From a checkpoint of a small self-supervised image encoder.
Training: 5500 steps, batches of 128.
Data: trained on simulated telescope pictures of galaxies, 97500 training examples, 7.2 epochs.
Rows from block 7 of a small self-supervised image encoder, named by matrix and row number. Rows with one number belong to one channel. Each number is 128 + 32 x the weight over its row's rms, rounded and kept within 0 to 255. All counts start at 0. Numbers have three digits each. After the name is the row's rms in percent of the matrix's.
After each channel's rows are labels from the 100 images, of 14976, where the channel reaches its highest value: "patch colour" is the nearest of a few named colours to the mean colour under the peak; "strongest on" is what is common among them. Only what is clearly more common there than usual is listed. The data: simulated telescope pictures of galaxies. In brackets: how many of the 100, against the usual share in percent.
# convs0: expand pointwise conv (model.blocks.7.convs.0.weight, 336x56x1x1), inputs 0-55
# convs1: depthwise 3x3 conv, stride 2 (model.blocks.7.convs.1.weight, 336x1x3x3), a 3x3 kernel
# convs2: project pointwise conv (model.blocks.7.convs.2.weight, 96x336x1x1, transposed), outputs 0-47

convs0.159 099:148159137165100139137205116114140139088139188064144165093128099147130135124126111117146096152146115141154201108149153102095118159080064202131171076131123142151176102131
convs1.159 110:127169164125186148118174143
convs2.159 112:141121158062131114128093117118131119106163151149152148116205088126139169177157140081089142101062142114103130130110114146135169139132116137121197
patch colour: brown (58 vs 17.1); grey (27 vs 5.5)
strongest on: flattened elliptical (31 vs 9)

convs0.67 102:176110078114155179121110080167122132121127082106109106132192102116078055071104165163167148144107109170074119098147117128116161168117149137141061100138085107118105103136
convs1.67 110:136182110176161118082129111
convs2.67 076:166141082165144131090125082121046098118131148156143177189103106152182106099140128163163150106135116181141125197118193072122106150159084100111125
patch colour: brown (68 vs 17.1)
strongest on: small (70 vs 23.9); edge-on disc (45 vs 9.3)

convs0.16 104:139096166121055123144145148127121159109124122140109129135132085159151128146105145112220131129174128124130209065106099083103173146180126191165144135150083136136107081154
convs1.16 086:132139122194174130140151171
convs2.16 093:197128131104070123128109167147134178115124137097135124093147117159121095120138087057079132129085095129136092103115149134098157155087204110140131
patch colour: brown (45 vs 17.1)
strongest on: merging pair (44 vs 8.9); round elliptical (29 vs 8.9)

convs0.95 107:150103149112103176189074131167114093165159091113102122125205118126115109097125127168125106176175198132081113105153135120138063140124196158127085139149116141092103111101
convs1.95 097:092132178091128164114092162
convs2.95 098:152109156129165120113122113106108103150162169140209120159124138107145191110149122147112094086074120134162082170112099123082177101155066109074148
patch colour: brown (66 vs 17.1)
strongest on: small (51 vs 23.9); flattened elliptical (30 vs 9); edge-on disc (25 vs 9.3)

convs0.292 101:133118142141059143147111095104144118167135113172135172076097147151136125132102102133111146053128170129077141199079111187138174073118120061138152092089120142127145163142
convs1.292 132:130116168141110085134152061
convs2.292 058:120124143156123142150156172110184116092175126087097149153119110158103086154126156160127110141154223170055053092109149145114170074135186124112084
patch colour: brown (42 vs 17.1)
strongest on: small (51 vs 23.9); edge-on disc (38 vs 9.3)

convs0.127 097:139175194120086140094163117117143113064142144119134173108131152129132130117178123135125129140153157189149110146146116138127172142055043124199174154117084109170143154103
convs1.127 073:135160150156170175127157173
convs2.127 115:111066203091129140132162140125158177103137130171128125156161138106129116132081163159119086162077124114143125128137105174144153130097100173067184
patch colour: grey (55 vs 5.5); brown (39 vs 17.1)
strongest on: tilted (50 vs 18.3); winding: anticlockwise outward (41 vs 13.4); many-armed spiral (34 vs 8.8); winding: clockwise outward (31 vs 13.6)

convs0.53 098:075131106090166096140164157082099148175149154160151071163130119154130154135130117104109128173132073049164131101163154085112107152154109120072147153155095056143140144093
convs1.53 076:138166160134177181138131165
convs2.53 102:128095108115160161120102181129176128093134109152085072089108152149077131205152143114139114152120192159115107129137159146136173118197147118124041
patch colour: brown (61 vs 17.1)
strongest on: merging pair (46 vs 8.9); barred spiral (37 vs 9.1)

convs0.126 099:144168051102167123111138174129143173123109141087148067081105114066100121125131125156087104153066205140169164146138184132142128173114104143141133104131162170130147156109
convs1.126 080:163153100148142166085123179
convs2.126 077:071156152147139102146163118108153085169133142154087144127141094143061123179090157095181176086174166115119172139129150146180083144122081119151143
patch colour: brown (49 vs 17.1); grey (46 vs 5.5)
strongest on: round elliptical (33 vs 8.9); flattened elliptical (25 vs 9)

convs0.78 112:153153084064139111153124115190147151184121122056098111156187050101142101089162163134110152155115128124130093120182138101142080170132111161134136127167134149105125071144
convs1.78 081:147141099166135083163122073
convs2.78 119:120147124148192125138131069122121101175098116157111195157124155143137109130120105117154146149121124134161132181147124111147073173052122124126130
patch colour: brown (46 vs 17.1)
strongest on: edge-on disc (54 vs 9.3); flattened elliptical (31 vs 9)

convs0.235 088:112107106115089151137086139145110108122117133117091092167205115175146110133083151105137108175161101131076113068167166127100045181139171179172118135096124088109121114118
convs1.235 094:136138127175151131127183185
convs2.235 102:138127111151104102120122103131114157157157166117200091092144115167097149102183098097134182060131115137108085162072048148078159089156126049164147
patch colour: grey (58 vs 5.5); brown (42 vs 17.1)
strongest on: flattened elliptical (39 vs 9); edge-on disc (26 vs 9.3)

convs0.68 108:147153104036142091085116142189123145156086101172107138102128149164108072123143114133136142156138164143159125090159218119112169110158116125142127105207112124125164095119
convs1.68 082:113069109123166164158152157
convs2.68 095:160198094122027097096175113140066148074130174090086105132133075097158153089110148109059108129098102136170157137125162137072116178146122143130131
patch colour: brown (81 vs 17.1)
strongest on: edge-on disc (31 vs 9.3)

convs0.218 088:153144123135141211126084136141083147118121121102066084168177137123129079088158166171177145173108144140099110076148099120160114156111182130155107091167122148064103136104
convs1.218 133:114105149163152178156182136
convs2.218 091:202177102190109096188099065107117132152115170101093165093147102091130102112101125094158198094157173145074188133088166111110119113146139122149141
patch colour: grey (67 vs 5.5)
strongest on: round elliptical (49 vs 8.9); flattened elliptical (25 vs 9)

convs0.220 100:086082146140128087126161117118165150129136146129159106142157137164120117174096063138133111171157135109049151145090129142102157158149099098127195139098117079207076170095
convs1.220 072:149150102146159081173156091
convs2.220 095:084169142166157102162130089065080103163107157161083141176140108161112063176106113116138157144186151150130134151144154121169130148091100122107144
patch colour: brown (45 vs 17.1)
strongest on: small (60 vs 23.9); edge-on disc (46 vs 9.3)

convs0.303 100:141165114118163133192085069122129119118129120103074091139133094095130148112145199143101151108168086144095125097166078071124123124087138161152100178095132149046154117148
convs1.303 094:121106096109143162137189173
convs2.303 108:119146163151122087160153145120102162143143151074113160091146100130139055116123147116149145137205180106080165086112120075061098106064159109130120
patch colour: grey (67 vs 5.5)
strongest on: flattened elliptical (28 vs 9)

convs0.184 103:114177111145182116107121105110116110078157131157108125150115168098143127174140140153165156168103174151096105150105141156091232175119140146137124130163134157154107224113
convs1.184 121:131104162116108100120075070
convs2.184 079:194125147133144113142075165095125061118188193168107113116150139145072153151163152161110063128108113124189115114097129105090150099165135130095086
patch colour: grey (49 vs 5.5); brown (43 vs 17.1)
strongest on: winding: anticlockwise outward (37 vs 13.4); two-armed spiral (29 vs 9)

convs0.108 088:143134103097112100092119130181082126090068155120089128193197098127139071080100117089104148172157078102140125114147194147098108168115147117127108148142116081117115074121
convs1.108 095:129113133173171153133184165
convs2.108 101:133138113148033104154149106116084117128153162146171049101109136160088152082149139139098142086112122194186134162090111107087139099162109140184060
patch colour: brown (68 vs 17.1); grey (32 vs 5.5)
strongest on: edge-on disc (51 vs 9.3); irregular (27 vs 9.4)

convs0.0 101:129146150184120131119158121114142129100113118129150179125119115107157200206053091154157145155137120131077143166073104190104146111134123096128145100085171149195164143132
convs1.0 093:155116120141124075137097063
convs2.0 130:138120198096092081141138144108104147112193175074112088125175124129128144096155174143150134102170159133140123081055145155075164085132116135151136
patch colour: brown (83 vs 17.1)
strongest on: edge-on disc (57 vs 9.3)

convs0.318 106:155123091098123149186147118121050119163093151142100151150192085183143124115129155082106130135122100093118104078153141110109128101143101157078079155126104142038132082112
convs1.318 103:143134140125145135093064072
convs2.318 107:145130097079163162095115080105092139093078106167147153178119144141128151129135068142109083143112071130193085185149102139171125154103097091076132
patch colour: brown (48 vs 17.1)
strongest on: edge-on disc (58 vs 9.3)

convs0.315 100:177048066121113154099105068104094091166133161159064121167137132175094148153127084121144135147164115072119097072082148130118129162159167112125141117125117106120091115089
convs1.315 093:149106104091103088134081085
convs2.315 077:075127136146150122158095161145119060147167127104106154162129158102113127143104156141200129136130124127081147084132200156156098127102148146170125
patch colour: brown (42 vs 17.1)
strongest on: lensed arc (45 vs 9)

convs0.317 100:119122147123145036107129137143123182136119115142124133138121140091107133153142091139092085096159088097182113149132224129165103088178153039134145178152140138153135112120
convs1.317 114:151126145102061095088121106
convs2.317 075:121149131110127073203078134084135079180142169143165122072161151104123150078148115088142182033134090112105122164091080128127125064104117138142158
patch colour: brown (86 vs 17.1)
strongest on: lensed arc (51 vs 9); ring galaxy (33 vs 9.4)

convs0.119 090:124213107114175124144111114168159121168159113116098125142151149102156141097178174178119166136112177143147117139139100073081143150075132164160135125174103174059128173152
convs1.119 094:100109155083160172127166157
convs2.119 096:148178129150152097149152069083079158128137157114066185117155146091145074130080163112103103162169168069153189093120152081104074135097120121088127
patch colour: grey (81 vs 5.5)
strongest on: round elliptical (28 vs 8.9); many-armed spiral (27 vs 8.8)

convs0.217 087:205111105114091094132086118152093146153116121128076118136141088066113104098123113136114165141154063122130129097153138091143062147112167108165105127191165101104111046130
convs1.217 086:135176157161183152154125152
convs2.217 094:180173098136135088167080130115076121156169172129111100108127132141095114119145137144090108049161096140118169167075117036079093094133090116170084
patch colour: brown (65 vs 17.1)
strongest on: edge-on disc (44 vs 9.3); flattened elliptical (36 vs 9)

convs0.261 094:144183124144106150119169179130148130081121186104157141068138109096136137119113148167115120092080152142128166151153101143096118112088080117168196068094113121189164169170
convs1.261 105:102157152131183161178151131
convs2.261 120:125096153154156148119151107115163139107130127158176143142170081093163157179148119126174169104068163151113085155142120188207179158173116145086181
patch colour: brown (48 vs 17.1)
strongest on: edge-on disc (26 vs 9.3)

convs0.93 098:115163162119117114141098105104140120123152132139112103164134188130120143165164095196089120145094144168076126167124125112088202096082097128197163191131088116158091157091
convs1.93 091:148170149155176147137159174
convs2.93 121:112142118152127148150182086094114134111084098138107148140086156080181107107061114149125121161115089120178120105141126165154125155068106153067116
patch colour: brown (49 vs 17.1); grey (37 vs 5.5)
strongest on: star cluster (47 vs 9.1); many-armed spiral (44 vs 8.8); winding: anticlockwise outward (31 vs 13.4)

convs0.295 098:148165160116086109160157203141108178153165162155128128104157135092106153105170094130077130121163142130156172134167131163185077109097141104135081182166132115095147060116
convs1.295 088:081075103081115103105119133
convs2.295 119:145138076165112178121113045166116147131045066124141166108082120139122133128137073082115137168133107134105109106162134097125102182126179092133091
patch colour: brown (42 vs 17.1); grey (26 vs 5.5)
strongest on: lensed arc (27 vs 9)

convs0.15 097:174087126144119141101130112078076099189142088171115104166143168113109117093151089113133142140140114072114078140105111174188145100104133087133140127120059138087092152056
convs1.15 085:123152134126194164156147170
convs2.15 082:171141147099111136087130065121159134087085121100068119117134111106155104169116097159103159108121180165127119127163189144176176143137111162084112
patch colour: brown (80 vs 17.1)
strongest on: tilted (38 vs 18.3); ring galaxy (37 vs 9.4); two-armed spiral (28 vs 9)

convs0.212 102:119170141057168089149112149069116154163095154087134083124113114105186132161132107123116148208117166134131134153134124174153135233113119135140090142143153110119164143092
convs1.212 095:138140169160181160144168152
convs2.212 131:094116125116132121141138138188151188203111140158081157124154148138054096190127146129197115148176124104136149160155149125153069135113068102173132
patch colour: brown (51 vs 17.1); grey (47 vs 5.5)
strongest on: irregular (40 vs 9.4)

convs0.167 091:182171108089149181115117144117113084088086119085102134093192092082121096143145197070078086139134140116153153094181154171130110156107105119152092153119151097120163140141
convs1.167 107:139131107142192112181164122
convs2.167 092:080141158160099071134172132147119116180161159108124133160140062128130109106110151154164186113144142154113180182145176110134055138118121151150150
patch colour: brown (67 vs 17.1)
strongest on: small (57 vs 23.9); lensed arc (32 vs 9); edge-on disc (29 vs 9.3)